Rows from block 5 of a small image classifier, named by matrix and row number. Rows with one number belong to one channel. Each number is 50 + 10 x the weight over its row's rms, rounded and kept within 0 to 99. All counts start at 0.
After each channel's rows are labels from the 100 images, of 14848, where the channel reaches its highest value: "lies over" is the class under the peak; "strongest on" is what is common among them. Only what is clearly more common there than usual is listed. The data: made-up ball-and-stick molecule models. In brackets: how many of the 100.
# convs1: 3x3 conv (model.blocks.5.convs.1.weight, 128x128x3x3, each kernel summed), inputs 64-127
# convs2: expand pointwise conv (model.blocks.5.convs.2.weight, 512x128x1x1, transposed), outputs 74-147

convs1.58:48 58 59 45 34 55 48 58 31 56 62 39 61 57 67 41 65 55 47 41 45 47 64 34 42 46 41 47 43 54 50 56 35 56 45 44 47 53 40 48 33 45 48 47 61 37 55 54 59 60 58 37 44 58 51 51 38 77 59 34 54 62 64 44
convs2.58:76 49 59 41 46 31 47 46 54 44 66 42 34 22 54 39 43 48 46 60 43 62 54 52 70 62 51 63 58 36 51 51 56 52 58 48 52 63 56 49 60 41 54 50 53 54 55 48 45 58 45 51 51 59 49 35 58 59 66 45 57 35 56 51 67 34 64 46 39 47 47 41 65 71
lies over: stick (48)
strongest on: balls and sticks (97); dark backdrop (75); balls: four (33)

convs1.126:42 68 65 51 61 64 58 67 58 61 59 63 62 59 57 56 76 60 49 44 54 58 56 42 45 47 61 45 43 61 42 61 37 76 60 53 40 64 58 46 37 47 55 50 44 41 49 53 56 56 53 68 54 52 61 59 33 71 38 54 42 61 69 48
convs2.126:34 46 32 57 62 52 32 22 44 46 49 37 39 46 64 50 60 22 37 39 39 33 43 61 58 47 61 53 45 53 38 46 40 49 62 60 46 62 38 54 55 49 60 54 41 54 53 56 32 53 46 58 57 54 59 33 41 50 38 40 55 45 35 53 51 42 47 44 57 49 45 48 47 59
lies over: red ball (69)
strongest on: space-filling (66); balls: three (26)

convs1.99:48 68 51 42 52 51 46 41 46 52 32 66 40 50 61 44 41 57 65 49 58 44 56 35 64 69 51 46 47 41 54 59 52 55 48 47 58 69 36 66 37 54 49 62 56 48 33 50 46 29 50 49 52 50 51 50 52 41 50 51 59 66 49 67
convs2.99:39 56 51 53 55 51 60 55 48 44 41 63 51 67 42 58 60 46 42 50 67 51 53 38 50 43 65 54 46 58 58 80 48 35 49 48 77 34 41 42 56 48 57 52 49 58 65 48 46 57 63 66 44 45 51 45 37 45 58 50 58 65 40 65 54 40 51 58 44 57 48 56 49 33
lies over: red ball (81)
strongest on: space-filling (100); balls: three (40); balls: four (31)

convs1.23:50 46 32 36 49 49 55 57 42 60 38 66 56 65 39 48 56 29 56 47 47 52 36 57 30 47 44 50 47 64 53 28 58 54 47 55 47 43 56 54 51 60 45 54 48 57 52 51 48 61 51 46 43 61 69 58 51 43 59 55 57 23 38 53
convs2.23:59 56 43 51 33 53 31 40 41 62 38 40 46 48 51 35 59 60 50 61 43 44 47 57 52 60 49 48 20 49 46 36 37 52 55 51 50 44 49 33 33 56 49 62 31 53 51 74 35 48 55 38 44 39 38 41 38 68 40 49 41 54 43 59 34 54 30 50 32 53 58 42 62 48
lies over: red ball (77)
strongest on: space-filling (100); balls: three (37); balls: four (30)

convs1.108:36 25 71 56 50 37 58 58 43 47 41 47 54 58 36 48 47 56 51 45 45 36 48 33 31 47 47 36 44 46 45 49 50 41 38 41 32 59 35 38 47 43 64 36 49 48 38 55 43 61 43 40 47 46 49 52 39 60 79 40 55 39 28 48
convs2.108:50 54 52 47 46 48 49 53 53 45 41 70 61 46 56 63 50 58 50 39 51 48 45 45 67 54 67 50 30 50 42 66 50 47 52 54 49 49 53 60 53 59 43 49 52 55 42 58 64 57 52 57 53 64 61 37 39 71 51 61 50 41 40 45 44 53 46 44 57 51 41 34 51 40
lies over: red ball (31); grey ball (27)
strongest on: balls and sticks (100); balls: five (29)

convs1.7:58 60 47 20 57 62 44 59 57 55 48 57 40 29 45 57 49 28 65 57 61 60 60 53 48 55 47 56 60 51 57 37 52 46 48 60 38 41 62 48 47 43 51 52 55 41 58 62 43 49 58 48 53 58 48 49 50 34 64 38 43 47 52 62
convs2.7:40 56 57 69 43 60 65 59 50 54 53 64 61 40 45 54 60 47 41 59 58 44 59 56 46 56 34 47 44 51 45 53 45 62 52 49 53 43 45 52 50 58 55 59 46 57 60 58 44 58 55 65 69 49 43 56 39 28 42 43 52 61 46 36 43 48 39 49 56 66 53 57 59 56
lies over: red ball (77)
strongest on: space-filling (100); balls: three (40); balls: four (33)

convs1.37:41 46 35 50 41 53 53 48 46 48 48 53 54 37 55 39 35 38 53 56 46 48 51 44 60 57 49 52 47 34 67 39 45 41 51 51 52 49 43 68 42 49 41 62 66 45 29 45 36 42 36 41 43 42 32 51 51 35 54 29 60 33 31 52
convs2.37:81 39 38 65 56 52 46 49 46 37 55 49 45 49 41 69 57 35 59 34 38 56 50 33 56 52 48 57 52 56 42 61 56 73 47 58 60 64 64 52 42 61 47 44 46 61 49 64 56 62 51 44 54 55 63 63 54 66 63 44 55 25 47 50 69 59 51 63 67 61 65 33 58 48
lies over: red ball (78)
strongest on: space-filling (100); balls: three (33); balls: four (26)

convs1.97:62 51 49 38 42 57 55 48 50 56 42 50 64 37 45 46 46 40 31 48 54 58 62 47 40 57 50 49 52 68 36 56 41 43 39 31 58 47 42 48 52 48 34 40 54 58 48 78 76 62 43 60 45 35 55 45 72 61 43 36 62 49 52 49
convs2.97:36 45 51 56 45 52 43 45 54 25 48 72 30 48 44 49 39 32 63 42 40 61 53 47 53 56 53 54 39 49 39 56 29 43 52 37 58 32 38 43 46 47 42 45 41 36 49 35 55 35 33 39 45 46 49 40 46 41 21 60 60 43 22 58 61 60 51 45 53 41 44 60 35 49
lies over: stick (36)
strongest on: small balls on sticks (98)

convs1.24:41 50 41 34 65 43 43 70 56 63 50 54 52 47 36 48 58 36 47 40 46 38 51 46 53 45 41 40 39 62 66 44 50 50 54 60 58 36 48 55 48 50 52 61 60 52 40 49 65 55 52 57 24 61 34 51 37 52 44 54 48 30 71 53
convs2.24:42 68 63 46 42 41 49 39 52 48 27 50 38 54 39 37 51 44 45 43 59 56 39 45 63 34 49 45 52 47 48 42 54 44 64 37 51 38 35 50 57 45 63 44 55 38 52 56 40 31 40 48 37 32 44 50 63 43 42 44 53 41 49 54 54 45 65 57 47 44 46 56 29 61
lies over: stick (35)
strongest on: small balls on sticks (99); balls: five (27)

convs1.62:65 62 42 52 44 59 66 50 50 62 59 76 49 36 47 62 56 35 61 52 52 54 61 58 43 75 43 61 50 64 60 27 44 47 58 67 61 43 57 60 60 46 42 60 56 42 59 58 58 52 35 61 59 52 40 53 56 48 62 64 61 46 58 63
convs2.62:50 37 54 39 63 49 51 56 59 50 50 47 34 49 48 54 58 60 46 47 51 58 60 59 49 50 53 61 54 61 13 47 51 45 59 48 58 62 75 57 56 35 53 55 50 58 55 31 48 67 42 54 39 57 57 36 55 38 37 46 68 48 46 63 66 58 56 45 55 40 45 52 46 33
lies over: red ball (94)
strongest on: space-filling (100); balls: three (37); balls: four (30)